Weights of a small contrastive audio-text model: encoder arch vit, 78125 training examples.
Rows from block 2 of the text encoder, named by matrix and row number. Rows with one number belong to one neuron. Each number is 128 + 32 x the weight over its row's rms, rounded and kept within 0 to 255. All counts start at 0. After the name is the row's rms in percent of the matrix's.
# gate: MLP gate (text_encoder.blocks.2.mlp.gate.weight, 1024x256), inputs 172-255
# fc1: MLP up (text_encoder.blocks.2.mlp.fc1.weight, 1024x256), inputs 172-255
# fc2: MLP down (text_encoder.blocks.2.mlp.fc2.weight, 256x1024, transposed), outputs 172-255
gate.642 097 [146  89 160  88 163 128 114 143 174 170 115 142 126 188 122 131 142 150 165 162 129  94 118 105 147 100 150 175 123 160  99 190 180 133 117 125 107 114  78  98 133 142 128 132  93 166  35  90 172  93  77 128  74 139 122  96 152 141 151 122  74 100 137 135 115 151 169 161 127  90  90 119 119 124 103 131 177 140 119  77 157 144 116 150]
fc1.642 097 [147 141 111  93  98 146 159 100 161  90 134 127 155 160 151  73 210 154 133 145 118 114  84  81 149  59  81 185 133 157 127 114  86 132 128  92 182 159  87 111 189  82 155 157 105 101 110 146 122 140 132 146 147 120 133 155 138 176 141  98 139 143 107 120 107 163  90 132 157  52 144 108  97 109  92 155 164 135 137  95 133 154 100 139]
fc2.642 061 [143 120 137 120  90 136 137 119  83  89 167 141 146 104 103 130  99  74 157 149 158  86 126 133  96 140 106 129 111  83 138  94 119 119 111 171 103 159  88 139 109 176 129  91 173 130 164 152 158  56 164 144 150  68 153 114 110 161 140  83 134 124 119 107 104  73  80 164  86 103 148 134 140 134 159 112 162 130 142 183 160 115 139  84]
gate.643 098 [141 126 138 133 126 159 143 140 141 141 184 113 103  86 189 113  81  84 166 104 109 182 135  52 133 113 138 145 107 118 129  98 141 103 135 113 138 111  98 124 122 146 112  86 114 171 167 102  99 125 136 174 118 171 107 128 100 147 153  93 188  82 151 176  84 181 144 127 167 131 130  83 172 128 131 112 146 114 174  92  66 105  97 198]
fc1.643 093 [144 168  95 131 145 102 107 135 127 131  99 130 130  94 133  97 161 141  94 205 115 159  89  78 107 143 151 134  68  71 140 199 100 134 135 144 146 161  89 153 148 134 141 118  39  94 113 103 139 108 153  68 101 176 190  98 117 115 110 165  84 239 118 115 100 133 102  70 184  61 171 140 109 130 150  89 147 108 180  95 156 138 107 136]
fc2.643 103 [162 141  76 131 129 111 141 176 139 114 170 130 106 141 137  83 140 166 134 128 110  57 104 155 145  98 171 124 176 140 107 141 151 156 112 145  97  20 142  69 202 150 115 152  75 157 107  66 175 156 147  62 100  73 122 199  76 130 184 146 109 164 158 154 137  98 147 121 155  92 144 109 103 144 112 142 111 118 117 146 106 145  56  96]
gate.644 103 [ 95  79 158 153 144 131 107 175 142  96 127 142 164 127 135 119  98 139 150 130 113 118 113 105 146 133 155 146  62 148  95 108 153 157 110 144 141 188 105 168 188  81 127 141 150 106 102 141 134 100 131 124 141 175 149  89 181 121 129 175  73 127 136  77  38 122 161 106 113 147 166 180 135 151 153  70 197  73 102 102  89 105 113 130]
fc1.644 103 [170 186 153 117 186 101 121 210 133 123 180 160  96  76 121 104 145  99 100 148 213 140 107 160 146 113 125 146 150 156  90 131 136 167 138 173  89 177 151 190 115 125 132 185 137  92 130 143 204 144 109  88 145 121 112 132  87  95 114 177 135 143 126  88 100 114 222 132 162 129 153 162  86 133  62  96  63 153 112  97 153  99 163  92]
fc2.644 065 [207 170 182 144 126 116 122 180 139 119  95 182 111 131  69 187 162 174 120 123 151 125 120 217 114  97  91  85 168 161 102 151 156  94 117 207 146 113 149  81  94 170 139 141 149 113 161 131 102 187 102 101 157 128 148 122 197 184 144 138 102  73 135 155 108 154 114 131 101 149 106 133 148 129 136 130 171 136  52 127 100 110 136 163]
gate.645 100 [122 155 137 122 155 153 146 110 138 109 118 116  99 122 130 161 112 112 121 131 112 152 189 110 154 124 162 150 154  92 153 169  67 120 123 124 205  98 144 101 139 152 149 132 140 154 134  88 130 114 117 118  93 169 101 162 149 123 112  88 110  78 136 118 123 187 143 152 107  99 174 104  94 142 146  71 191 175 118  95 120 107 120 119]
fc1.645 100 [140 135 110  83 147 119  98 106  85  50  80 112  90  87 174 138 100  93 171 148 148 101 132 206 155 121 114 187  98 178 183 215 150 156 204  97 117  92 101 218 141 135 107 125 193 129  71 101 161  90 121 103 133  79  91 102 100 148  93 202  88 123 141 108 153 113 103 129 162 117 133  72  84 119  56 109 104 116 121 131 149  93  91 154]
fc2.645 042 [156 175 145 186 136 163  96 126  48 124  73 108  90  95 140 108 121 127 160 171 127 102 233  97  75 158 170  79 132 139  98 148 171  71 134 128 111 143 180 105 136  91 136 104 115 145  75  93 132 132  79 162 134 102 143 151  71 183 164 108 119  92 154 144 148 173 120 147 111  50 138  69 128 106  94 163 109 142  52 157  76  75 177 126]
gate.646 105 [129 151 118 161 140 103 145 141 147 129 157  95  42 116 145 174  91 119 167 135 128 101 133  52  93 104 167 193 199 129 149  69 173 124 142 134 113  99  79 138  73 123 155  85 138 162 105 179 143 194 167 147  99  60 122 149 122 169  82 175 114 123 108 143 127 192 116 124 103  82  85 117  99 132 149  75 159 196  89 147 199  94 121 148]
fc1.646 101 [158 163 177 120 120 101 132 154 119 104 151 123  36 140 146 149 120 187 146 161 104 109 116  71 144  81 122  89 158 120  86 111 169 116 145 136 138 133  73 148 111 120 177 101 103 137 138 157 146 189 202 149  52  67 125  65 101 176  48 156 139  96 102 165 141 180 117 144 125  98 107 132 159 101 155 107 113 155 159 187 184 131  90 159]
fc2.646 157 [ 96 144  91 123  29 123 107 118 112 123  88  68 158  86 148 145 109 162 110 143  99 138  89 151 111 133 126  76 138 165  96 101  89 112 175 156  86 125 120 139 157 102 120 182  81 111 118 124 140  75 104 130 186 125  87  99  91 130  61 175 162 174 117 172 105  83 134 135 161 104 150 112  81 150 171  50 125 133 137  66  62 106 168  97]
gate.647 110 [ 98  75 115 152 103 151  88  84 122 132 124 129 115 120 156  98  96 159 150  99 138 149  96 102  94 145  96 134 140 148  51 100 129  73 151 164 185 114  80 166 124 124  65 163 114 152 124 120 184 117 116 198 115 182 124  97 139 168 125 135  96  97 109 116  77 118 171  96 159  49 116 152 156 131 127 110 152 149  98 155 170 113  82 173]
fc1.647 112 [ 59  99 114 153  76 184  52 105 139 125 115 129  81 154 175 107  74 138 116 106 132 171 121 119 104  91  77 111 110 139  96 125 169  66 178 184 177 143 113 162 148 133  65 157 105 162 138  85 162 126 110 201 136 117 139  95 140 150 128 135  85  65  75 106 155 119 111 121 145  73  99 145 152 167 161  83 151  82 122 124 188  82 120 148]
fc2.647 164 [162 126  93  58 138 133 128 110 148  91 108 106 172 113 117 154 141 165 183 167  99 125 132 126 103 185  86 103 172  99 108 198 113 187 141 142 138 170 128  92 178 115 110 201  70 148  88 104 160 103 192 160 158  96  95 152  55 138 152 163  93  60 156 158 136 128 158 145 144 119 114 137 101 141 168 150 111 179 111 197  88 192 110 126]
gate.648 102 [108 128 105 121  85 139 113 144 162 135 160 120 181 125 114  78 143  96 132 120 129 160  93  28 116 123 143 172 103  60 156 108 151  83 193 157 190  96 129 135 112 142 113 148 153 125 138 117 182 107  97 119  90 113 111 168 153 103 128 169 112  36 158  91 102 146 162 105 102 110 157 122 157  77 168 142 112 125 113 122  95 119 134  94]
fc1.648 109 [131 138 169 132  97 103  88 103  95 165 116 124 129 116 107 113  77 178 124 177 168 141 127 210 106  99 186 111 144 124 157 106 102 128 109 134 173 127  97 143 105 112 180 149 172 100  70 167  92 118 179 150 120 125  79 175 180 115 106 124 146  78  85 138 221 113 110 118  88 117 107 129  85 128 152 160 164 160 144 180 162  88 131 138]
fc2.648 075 [175 121 157 154  94 113 156 120 145 140 103 118 152 133  60 130 162 109 182  92 183 163 106  35 156 124  95 151 137 176 185 137 116 191 157 138 212 127  98 203 149 126 204 150 145 116 123  88 110 144 143 148 134 143  90 200  78 130 189 133 203 105 116  99 159  94 136 121  47  79  90  98 158 103 132 137 179 138 103 164 108 106  84 189]
gate.649 106 [125 146 194 144  90 137  90 119 121 106 129 137 143 159 141  66 137 159 142 105  76 134 140 109 135  59 113 160  93 134  99 142 126 142  76  74 184 143 131 114 119  94 172 156 147 111  71 123 188 188 115 191 146  88 145 111 148 120 130 151 153 125 135  84 100 162 118 140 129 119 206 182 115 125 150 158  80 114 116  83 145  94 202 180]
fc1.649 096 [125 111 117  66 196 158 137 130 159 123 113 178 102 103 122 162  91 111 121 119 136 137 106 108 117 180 137 125 125 147 169 125 138 190 191  81  93  97 137 135 175 125 123 163 129 137 128 138 156 113 129  70 132 116  87  91 129 114 161 169 128 161 174 177 140 170 151 154  95 167 141 125 121 109  98  69 206  97 128 151  56  96  81 156]
fc2.649 065 [145 121 123 125 187 122 164 159 192 170 114 115 214 178 152 140 152 112  98 129 119 102 129 155 100  88 124 153 179  75 159  85 122 120 131 119 169  65 113 106 130 106 115  97 182 171 128 163 129 104  96 165 143 143 100  92 146  95 132 146  98 135 148  76 120 157 160 126 151  92 127 199  51 188 130 104 111 115 119 134  65 158 158 103]
gate.650 098 [149 134 134 173 193 129 118  99  98  72 135 119 115 134 147 163  99  92 101 197 120  81  85 115 119 199 151 159 113 143 133 125 112 118  62  83 133 118 162 166 156 161 103 161 139 117  79 175 140 148 108  88 153 139 183  87 133 122 202 144  91 119 149 128 168 157 110 115  60 107 144 102 134 154 136 113 147  71 110 174 166  89 173 140]
fc1.650 095 [103 158 104 115  75  86  98 200 207 129 139 153 143 159 133  68 123 151 147 163 134 133 128 142 177  50 144 158 172 150 127 115 147  84 180 123 161 162 161 137 131  79  64 181 167 122 141  96  96 163 164 112  94  92 151 150 128 124 118 113  95 169 114 159 106  96 201 117 169 120 100 151 132 122 126 151  93 133 125  49 151 129 137  77]
fc2.650 071 [175 146 167  96 155 120 108  84 130 140 104 110 145 172 104 164 128  86  83 133 174  82 185  91 169 141 100 110 178 138 148  64 143 106 135 172 112  99  60 132 117 127 126 107 102 121  78  97 163 125 171 118 118 137 126  89 116 110  94 171  94 200 164 198 113 134 169 152 122 106 123 130 156 166 113 137 155  62  69 106 168 109  77  84]
gate.651 091 [ 71 123 159 136 134 107 144 133 154  87 131  77 116  60 107 173 106 102 110 117 178  86 122 155 162 158  80 123 104 149 112 153 161 135 112 167 136 119  89 156 150 143  98  89 143 114  68 146 152 117  81  87 181 116 126  84 170  91 113 181 186 134 219 131 127 170 158 146 107  89 182  80 158 183 163 133 106 175 105 135 140 103 116 113]
fc1.651 089 [103  75 193 102 149 120 121 177 130  98  79 130  98 140 135 139 122 156 131 107 176  53 151 191 141 144 166  94 115 140 135 159 143 106 115 140 123 119 182 133  99  66 154 171 129 115  68 135 197 144  90 145 145 207  89 158  91  79 157 124 183 111 130 126  72  95  87 141  88 119 104 130 117  80  78  74  85 161 115 124 126 136  93 129]
fc2.651 096 [121 120 138 154 171 113 179  97  91 144 168 166  93 112 139  76 146 134  40 224 119 117  84  90 136 149 158 148 134 166 142 119 175 100 163 158 111 112  54 128 168 125 176 128 135 102 101 124 137 119 116 159 106 155  74 128 146  86 105 103 131 181 176  77 125 107 168 127 176 170 134 138  95 134 171  83 180  75 118  98 133 152 113 112]
gate.652 102 [170 119 179 145 222  97 146 158 181  71 154 106  87 159  74 180 133 100 167 118 186 138 176 132 167 122 124 141 159 156 201 138 136 164  46 120 142 151  94 117 125 133 189  90 144 128  82 153 112 181 131 146 120  81 168 105 103 129 102  89 127 101 140 101  72 119 109 133 119  89 157  59 123 157 138 172 119 127 125 113 161 126 110 181]
fc1.652 104 [ 97 115 161 140  75 154  96  49 165 143  99  89 113 160  73 149 109  85 147 151 133 136 129  36 151  92 123  32  95 152 116 118 135  97 105 142  90 130 105 133 137  94 145 153 161 144 133  89 120 140  75 120  92  59 127 163 142 128 152 174 132  47 129 128 161 182 111 118 159 113 121 128  95 111 117  94 102 110  96 148 173 135 119 146]
fc2.652 109 [170 138  59 139 101 159 165 140 118 154 160 161 154  78 156  74 121 134  46 112 162 113 114 159 211 114 130 131 117 140 143 183 139 170 144 185  91 151 149 131 103 146 131 116  83 141 119 127  93 127 123 127 134 145 117 109  84 101  86 101 178 148 162 120 131 164 168 114  77  60 143  87 134  59  96  71  75 101 113  96 103 166 191 129]
gate.653 102 [ 53 166 147 166 180 167 118 139 134 119 112 140 152 131 107 125  92 128 157 164 143 140  88 103 176 169  88  93 116 144 108 125 132 151 127 130 193 205 171  81 192 108 126 107 111 120 129 130 149 149  76  94 154 171 126 133 113 157 148 189  73 117 146 154  48 138 139 150 103 110 107 123 170 143  99 132 153 143  99 118 110 125 163 148]
fc1.653 106 [ 60 158 163 150 164 145 110 128 138 137 139 131  97 142  83 132 118 188 130 120 121 113 152  93 125 151 109 104 107 149 124 141 113 102 114 183 120 111 161 102 137  71  43 112  70 100 115 175  83 160 103  78 161 146 138 187 120 149 119  97 117 129 157 168 125  71 189 128  94 172 128 128 111 121 105 133 176 179 138 155  88  61 170 153]
fc2.653 047 [170 107 157 149 192  96 171 125 158 128 168 104 112 175 111 122 117  71  92 101 105 171 133 150 136  97  81  88 126 153 130 148 127  95  90 188  92  91 192 121 174 122 125 154 116 127 201 154 115 106 114 115 132  87 125  80 140 149 138 120  90 146 137 217 209 129 183  63 123 145 162 112 117 134 158 111 148 115 186 159  69  84 142 130]
gate.654 102 [ 98  87  89 145 154  87 206 127 168 148 128 157 103 134 159 127 130  73 180 149 152 109 165 161 125 197 130 106  98  76  86 179 134 160 155 127 112  91  61 124 141 138 103 175  91 137 110 118 131 172 110 120  40 164  88 146 139 152 146 132  98 175  79 156  90 211 111 188  84 120 111  90 117 105 152 158 190 100  71 117 123  88 134 133]
fc1.654 098 [104 125 128  89  88 150 121 193 134 122  99 113 172 105 158  74 154 159  87 123 170 119 130 136 143 169 143  99 101 152 167 109 101 112  73 161 201 106 160  97 172 174 119  86 168 102 123 129 138 139 136  74  99 132 128 124 137  91  57 130 104  82 119  58 160 110  92 108 119 101 161 138 153 180 163 124  98  92 147  93 148 166 172  74]
fc2.654 165 [ 52  89 154 128 117 153 105 131  90 121 118 181 100 170  85 131 174 161 102 138  85 147 134 124 163 168 158 137 164  90 104 138 102 142  96 169 163  96 150 156 123 180 137 122 141 187 110 142 113  81 119  83 127 101 137 128  81  80 160 108 104 159 188 196 109 117 125 129 164 127 155 133 127 171 105 138 156 203 192 146 175 153 148 161]
gate.655 093 [120 165  85 102  73 104  62  62 162 116 210 148  71 149  88  87  99  84 160 123 154 117 118 158 108 133 100 131 105 136 110  94 127  78 113 195 152 115 152 156 122 107 145 145 116 135 111 137  94 130 175 134 144 126 148 158  71 160 158 192 107 120 145 130  83 176 135 122  85 163 109 131 117 115 190  71 144 174  98 142 142 130 179 185]
fc1.655 098 [137 184 142 120  89 124 151 140  69  68 133 156  57 132 141 168 145 120  97 140 155 136  79  73 169 114 121 156 122 149 161  94 192 137 107  93  97 121 166 120 126 107  92 109  94 128 105 131 140 116 134 136  63 203 123 112 130 192 182 123 135 130 124 110 117 155 181 121 166 164 154 152 185 150 109 159 171  63 108 147 150 176 148 138]
fc2.655 061 [ 81 141 128 133 182  98 106  85 133 173 132  79 129 156 183 134  97 186 152 147  99 120 118 107 118 124 200 121 175 146  85 120  16  99 141  90 135 158 108 113 134 146 122 187 163 145 138  98  98 147 168 177 112 153 155 125  82 101 106 149 118 111  70 158 130  75 128 137 160 117 129 151 120 148  62 110 146 102 153 130 122 119 153 110]
gate.657 097 [122 143 152 133 176 183 191 146 106 138 155 117 143 125 122 106 139 140 121 123 177 130 122 106 100 125 133 121 132 142 156 159 123 184 141 145 206 133  85 133 166  43 141 121 124 128 121 131 166 126  73 109 163 147 106 132 173 135 142 142  99 146 147 174 112 145 126 121  83 132 127 149 114  83 183 131 152 115  77 137 120  75 161 114]
fc1.657 102 [ 62 119  90 177 124 117 103 128 142 122 127 108 156 164 114 147 130 153 113 130 185 103 133 145 210 177 147 181 149 107 126 132 157 119 133 119  77 254 186 145 125  99  88  98 154 144 134 134 100 130 124 144 114 107 111 131  76 114  41 147  83  79 128 105 105 121 155 117 120 128 154 115 139 135 117 145 105 121 154 157 100 175 105 154]
fc2.657 049 [132 153 111 165 149 128  97 107 109 100  93 122 158 132 138 174 137 133 138 150 138 141 146 129 150 117 120 121 138  74 185 171 147  89 130 122  90 127 209 101 173 145  85 137 141 160 133 114  43 134 189  80 112 165 111 146  55 109 137 137 115 100 139 138 122  92  99 124 147 138 181 108 126 171  95  22 121  79 150 120  74 133 119 100]
gate.658 114 [136  93 142 157  94 123 139 155  75 142 141 112 119 109 118 132 125 189 129 142 123  93  76 106 169 119 133 168 120 140 118  96 120 130 139 123  98 125  81 102 167  93 108 118 129 154  98  49 138  81 116 115 120 179 140 133  54 142 122 119 101  50 142 151 124  78 157 126 105 130 136 152 155 163 119 136 121 194  83 174  97  95 112 196]
fc1.658 111 [163 181  89 113 107 113 126 167 115  85 178 132 131 147 132  98 116  65 164 121 112 200 127 147 169 122  76  98 139 124 112 150 128 103  82 112 152 131 173 133  97 140 120  77 131 121 140 178 110 117 115 135 104  56 157 113 161  73  79 118 126 155 148  92 134 137 118 109 177 130 126  93 117 128  69 147 132 124 160  58 143 155 153  59]
fc2.658 132 [172 143 171 114 131  61  99 169 100  86 127 104 125 128 136 138 137 135  94 119 162 149 127 111 108 101 182 111 133  98 143 142 169  93  81  77  85 133  97 113 156 130 169 176 127 102 159 150 147 148 197  73 151 106 108 173  89 151  85 109 140  72 159  88 119 173 145 122 129 154 143 114 159 133 151 157 124 177 115  91  74 168 145  64]
gate.659 099 [106 138 110 139 154 128  84  75 148 169 110  89 136 136  71 113 118 132 152  84 162 165 141 125 134 155 113 108 106 187 123 123 183 128 158 111 100 136  68 103 181  95 120 148 132 130 101 109 195 154  80  75 159 148 158  65 131 184 128 111 135  70 139 125 146  68 166 128 142 116 151 122 145 149 122 123 143 164  79 161 167  81  90 160]
fc1.659 103 [144  67 121 145 125 104 121 191 100 135 142 170 104  41 140  78 156 121 110 182 186  88 147 164 101 127 156  61 157 147  53 131 116 146  89  74  98 145 152  82 104 135 173 100 151  97 197 121  31 177 123 179 100 137 139 108 161 158 121 151 113 108 135 135 123 133 130  75  86 140 138  84 127 133 138 134 135 114 186 176 149 159 116 139]
fc2.659 075 [164  85 133 125 154 135 118 111 133 117  88 135 165  82 109 145 149  84 157 114 162 140 122 131 189  72  67  92 108 123  94  78 145 110 160  67  80 125 176 145 127 134 125 121 191 111 123  82 135 104 178 120 126 173 122  91 102 151 150 105 154  43 111 149 142  84 204 190  97 106 192 104  91 156 163  92  89 104 131 128 160 159  69  96]
gate.660 106 [133 127 177 121 167 142 120 190 104 131 111 115 114  99  53 100 133  94 170 157 105 149  65  82 110 109  77 137 144 156 106 130  77 150 114 193 127 120  90  48 146 148 130 117 124 142 124 140 109 136  78 161  91 111 160 109  69  94 161 168 109  84 160 136  88 133 156 148 117 199 117 119 130 118 140  76 112 133  88 134  99  55 127 143]
fc1.660 095 [190 165  95 168 144 122 118 147  99 109 121 120  68 144 168 144 109  91 138 138 181 130 116  91 122 103 111 231 155 124 125 112 181 120 129 145 151 159 170  50 131 138 184 113 143 132 135 138 129 111 171 170  44 164 160  87 122 131 157  93 141 163 150 108 144 103 102 129 112 197 125  67  98 139  98 148 120 150 107 155  90 132 130 136]
fc2.660 079 [130 112 102 140  68 106 146 163 123  83 164 105 142  99 176 125  99 106 133 148 153 158  80 134 157 182 100 122 119 113 153  80 103 128  76 159 155 130 105 131 149 104 105 130 114 179 189 129 134 110 146  69 124  78 129 107  83 178 103  97 151 130 133  81 154 135  90  97 149 107 114  65 183 154 214  84 111 145 110 150 182 154  95  55]
gate.661 104 [127 130  91 113 115 133 167  99 184 147 111 120 124  76 156 140  88 168 104 151 179 150 107  95  98  99 153 107 143 137 126  85  95 163 137  80  68 131  97 134 200 121 115 109 115  91  53 151 134 144 135 124 152 204 122 103  86 168 133 132 143  47 116 121  90  96 119 172  91  95  94 176 155 141 169 101  94 147 125 157 148 127  98 173]
fc1.661 109 [106 140 175 116 138 175 138 138 173 115  63 107 138  73  93 195  98 148  88 109 184 107  62 100 151 143 188 171 157 111 127 133  89 151 101 134  73 122 125 136 169  88 138 126 113 121  86 119 119 127 130  72 118 184  86 109  89 113 110 141 183  40 152 168  62  90 102 108 107  98  49 161 160 175  99 126  79 168 156 166  98 106 149 202]
fc2.661 138 [ 90  87  98 122 109 145 115 136 122 183 157  64 178 140 103 116 175 139 143  77  88 100 107 125 133 128  78 109 105 172 157  94 115 134 163  91 165 140 140 140 132 163 108  78 127 189 122  96 130  95  92 178 149 171 136  88 125 108 127 115  95 164  45 157  98 147 166  83  91  58 141 125 124 105 114  61 100  50 134  48 139 121 163 205]
gate.662 101 [131  97  70 157 140 152 125  80 154  93 141  67 132  87  65 147 117 130 141 167 175 129 120  51 145 124  69 114 139 147 190 162 132 143  81 186 133 126  89 117 160 149  95 139 130 165 159  83 129 134  63 128  69 134 156 160  98 139 165 140 186 116 187  86 142 164 107 118 175 103 204  92 148 147 126 111 111 140 124 117 141  82 140 168]
fc1.662 105 [117 129 183  63 141 126 114 148  73 186 147 208 136 160 175 123  95 113 129  84  89 125 122 179  89  93 154  78 106 129  94 100 114 131 201 112 121 146 150 139 106 135 146 142  90 138 127 135 139 116 166 177 113 117 111 119 132 121 133  84  57 113 138 197 158  89 156 132  78 155  32 143 148  93  98 141 143 135 159 105 112 133 147 128]
fc2.662 090 [147  87  67 109  78 120 127 107 147 104 129 179 122 119 125 125 185 138 145 108 110 104 102  74 140 125 127  87 120 107 103  98 120 134  97 176 132 210 129 147 119 146 106 162 213  96  86  97 154 116  87 122  79 144 104 140 132 170 138 137 198 160 190 129 135 115 170 141 108 125  80  91 132  50  90 110 174 128  92 100 126 142 137 135]
gate.663 091 [144  83 111 130 157 167 169  65 160 103 100 115 118  88  97  78 101 114 146 142 134 155 143 177 144 142 131 176 162 170 156 154 154  83 130 144 105 119  94 106 140  94 138  55  85 145 185 114 145  99 144  80 140 123 140 120 145  96 170 201 115  87 182 123  87 121 165 102 167 172  69 168 185 116 101 107 124 111  41 123  66  98 125 164]
fc1.663 090 [169 148 193 151 136 126 111 179 139  74 154 114 110 154 116 180 124 110 114 110  74 150 122 192 106 105 129  63 125 110  73 112 123 141 112 148 133  78 109 169  87 132  81 191 164 142 100 201 155 154 117  91 168  98 112 118  90 147 144 106 126 163 170 135 157 121 196 121  91 142 188 124 103 186 142  78  78 146  86 147 154 113 165 117]
fc2.663 050 [ 94  88 118  95 157 135 193 149 142 140 108  80 128  88 122 118 164 127 148 143 139  90 159 158 138 178  89 111 136 152 100 172 111 145 186 170 123  85  78 111 113 163 126 120  82  81  86 151 175 135 150 138  91 186 100  85 111 172  96 141 102 110 137  80 174 203 195  99 185 151 133 119  89 144 164 136 156  96 129  81 127 121 116 164]
gate.664 104 [123  91 155 138 158 126 159 170 109  92 158 108 128 141 158 116 136 134  72  74 122 117 105 144 143 167 170 147 121 124  93 121 127 163 100 109  85 162  71 125 149  86 192 100 130  69  96 129 148 105  69 113 161 140 160 167  95  93 113 121  72 168  74 135 114  91 168 160 120 133  92 123  79  72 110 171 134 101 101 131 107 106 128 166]
fc1.664 099 [120 152 124 165 181 170 104 130 105 133 159 122  83 145 138  97 110  79 125 163 110 148 119 161 111 149 123 189  85 161 128 138 142 146 188 137 114 158 161 130 108 117 152 106 152 125 113  99 113 140 167 157  62 136 110 220 133 116 188 104 102 140 101 142 119 103 137 100 164 113 127 118  66 173 101  91 165 116 212 111 149 129 134 154]
fc2.664 091 [ 98 148 127 130  71  94 167  79 142  75 112 151 128 108 101 146  67 158  76 129 156 106 118  72 143 163 127 133  79  99 139  89 132  79 103 137 129 164 159 131  95 159  89 102 115 111 142 128 201  44 163 132 145 116 123 128 160  87  65  88 201 118 114 191  54 160 101 146 117 145  93 161 144  79 148  30 142 192  97  51 126 183  96 138]
gate.665 100 [121 202 150 165 149 116  75 146  58  65  72 151 155 149 136 137  69 125 125  76 162 169  93 145 133 113  42 170 145  94 181 170 170  78 103 113  86 114 107  99 138 136 143 162 113 150 114 111 113 125  60  76 107 196 114 133 141 137  99 102 131 122 155  81 126 141 100 147 130 172 121 141 133 171  92  88  89 112  83 110 182  74 166  76]
fc1.665 106 [132 120 121 104 142 121 149 101 113 176 141 112 123 134 138 102 157  70 124 134 141 124 120 104 138 147 142  87  88 188 138  59  63 150 133  96 167 103 169 170 116 152  74 133 140  96 127 133 132 123 176 127 142 105 137 129 180 110 123 111 127 176 102 126  94 112 114 173  84 188 143 107 188 125 180 146 118 117 147 155 156 132  91 157]
fc2.665 161 [ 81 133 113 154 152 116 131  95  91 107 108 141 121 155 182 143 131 153  47  75  74 157 112  96 129 145 122 148 111 170 104 114 141 116 120 126 114  92 143 151 183 120  59  99 116 152 141 143 206  89 114 128 154  76 133 118  69  67 109 150  79 163 166 119 107 100 129 126 129 132 102 117 167 172 128 139 133 114 138 162 166 169 158 112]
gate.666 096 [107 125 184 131 191 137 137 109 163 160 118 176 115  89 124  80 121 138 170 119  96 199 153 112  99 111 132 110 131 129 108 112  90 144 136 145 121  90 143 108 143 137 101 105 107 114 146 150 162 186 122 141 114 196 151 165  98 165 161  44  58  72  95 130 134 159 153 156  93  66 154 171 145 141 141 159 139 146 109  62 129  68 118 122]
fc1.666 086 [120 182 153  96  97  92 119 138 150 175 141 147 150 112 123  88 176 168 137 142 108 171 168 173 140 104  90 131 132  89 151 132  58 146 127 171 177 153 171  91 121 178 136  97 130 124 158  90 107 123 115 127 141 116 124 155  84 185 188 114 127 142  87 147  84 144 154  99  92  93 120 184 131 104  84 160 150 202 107 104  71 148 127 113]
fc2.666 089 [111 138 108 116  90  74 118 111 154 119 151 118 149  98 139 143 117  82  57 133 115 158 105 193  68 180  91 183 144 142 130 146 145 104 145 117 189 139 114 160  95 145 136 134 139  72 106  57  85 120 131  98 159 130 170 187 115 118  98 137 128 137  77 191 112 140  64 112 140  98 149 164 158 122 160 153  95 125 110 107 162 115 120 120]
gate.667 110 [137  69 124 123 135 132 186 126 160  98 153 161 112  95 122 113  84 162  90 187 168 124 101 166 115  89 166 103 121 136 122  93 100  87 159 119 131 129 181  86 155 112 151 148 127 112  80 203 157 112 138 107  82 177 110 134 128 103 106 133 121 134 146  98  97 103 139 100 129  95  96  66 107 138 116 112 142  92 133 104  98 128 126 103]
fc1.667 100 [117 159 102  92 121 134  68  90 156 125  80  72 107 178 115 137 113 151 174  86  84 140 112 129  94 177 145 176 141 104 153 189 137 173 144  78 148  86 121 128 148 171 126 116 130 132 111  99 119 168  47 133 159  75  74 128 122  96 106 135 110 118 126 132 162 139 136 138  93  75 165 163 136 144 108 131 121  89 103 136 147 107 162 142]
fc2.667 056 [ 98 116 113 116 129 116 114 132 103 155 139 135 156 160 134  97 160 108  92 128 119 142 129 121 187 157 130 113 116 102 196  78 132 144 116 126 113 114 113 118 128 100 181 104 121 135 149 184 202 125 158 130 133 127  99 180 123 125 130 102 102 156 147  49 164 159  73 154 204 108 132 180  92 167 147 101  98 202 129  53 144 109 128 122]
gate.668 094 [126 111 124 164 104 168 132 116 133  21 177 158 157 182  95 135 146 156 145 116 169  68  77 172 162 124 122 156 155 148 126 125 166 147 195 159 202 108 145 120  70 112 128 170 111 104 112 109 177  74 131 104 137 114 140 135 117 138 121  89  81 149  92  88  93 139 143 157 143 117 138 158  96 149 146  77 153 111 103 154  94  77 109  91]
fc1.668 087 [ 93  43 141 154 119 140 122 109 113 117 109 142 104 109  95 184 112 159 128 179 142  84 121 112 153 127  92  69 113 163 167 158  78 101 112 156 187  98 112 158 169 133  89 154 141 137 102 164  93 126  86  93 179  59 174 134  99 133 116 110 206 133 122 103 177 157 122 147 116  91 163  96 104  90 136 147 176 130 150 137  86  86 116  81]
fc2.668 050 [123  93 142 113 103 144 158 146  28 140 126  94  92 191 139 143 129 112  97 130 134 131  96 177 104 107  83 137 147 128  66 156 141 146 143 165 167  88  53 111  57 158  99 146 135 145 124 143 137 155 132  95 169 140 163 169 117 199 114 116 159 109 117  97 122 212 132 130  81  70 123 144 105 120 196 153 107 115 218 142 121 135 169 148]
gate.669 098 [153 140 140 166 105 107  60 149 111  80 118  95 152 136 125 152  66 107 205 109 154 155 153 151 104 183  95 107 121 163 195 199 111 126 114 141 142 120  69 123  94 136  88 101 122 147 123  87 150 140 113  60 127 120 137 126 145 157 120  98 116 102 116 137 103 195 150 157 141 127 111 142  76 122  81  69 159 188  83 125 138 123 191 126]
fc1.669 098 [ 72 206  89 130  89 108  89 182 147  74  89 122 116 144  91 124 118  83 163  80 127 144 143 127  77  99  91  67  97 124 167 136 167 134 147 122 135 110 117  77 153 165 160 116 122  93 102 140  54 134  78 127 171 136 162 103 127  60 138 130 143 158  96 115 186 190  99 119 171 169 193 151 113 125 128  89 106 175  63 102  98  89 124  72]
fc2.669 152 [130 164 183 139  84  97 160  97 107 136 126 194 115 100  76  65 145  85 136 131 147 189 140 102 157 157  86 138  83  84 144 137 114 121 101 141  94 152 100  88 120  93 133 159 146  91  70  99 160 148 111 157 137 149 127 159 106 120  86 121 105 103 121 136 100  86 120 114 131 117  67  61 111 171 185 142 184 134  80 135 162 112 154 147]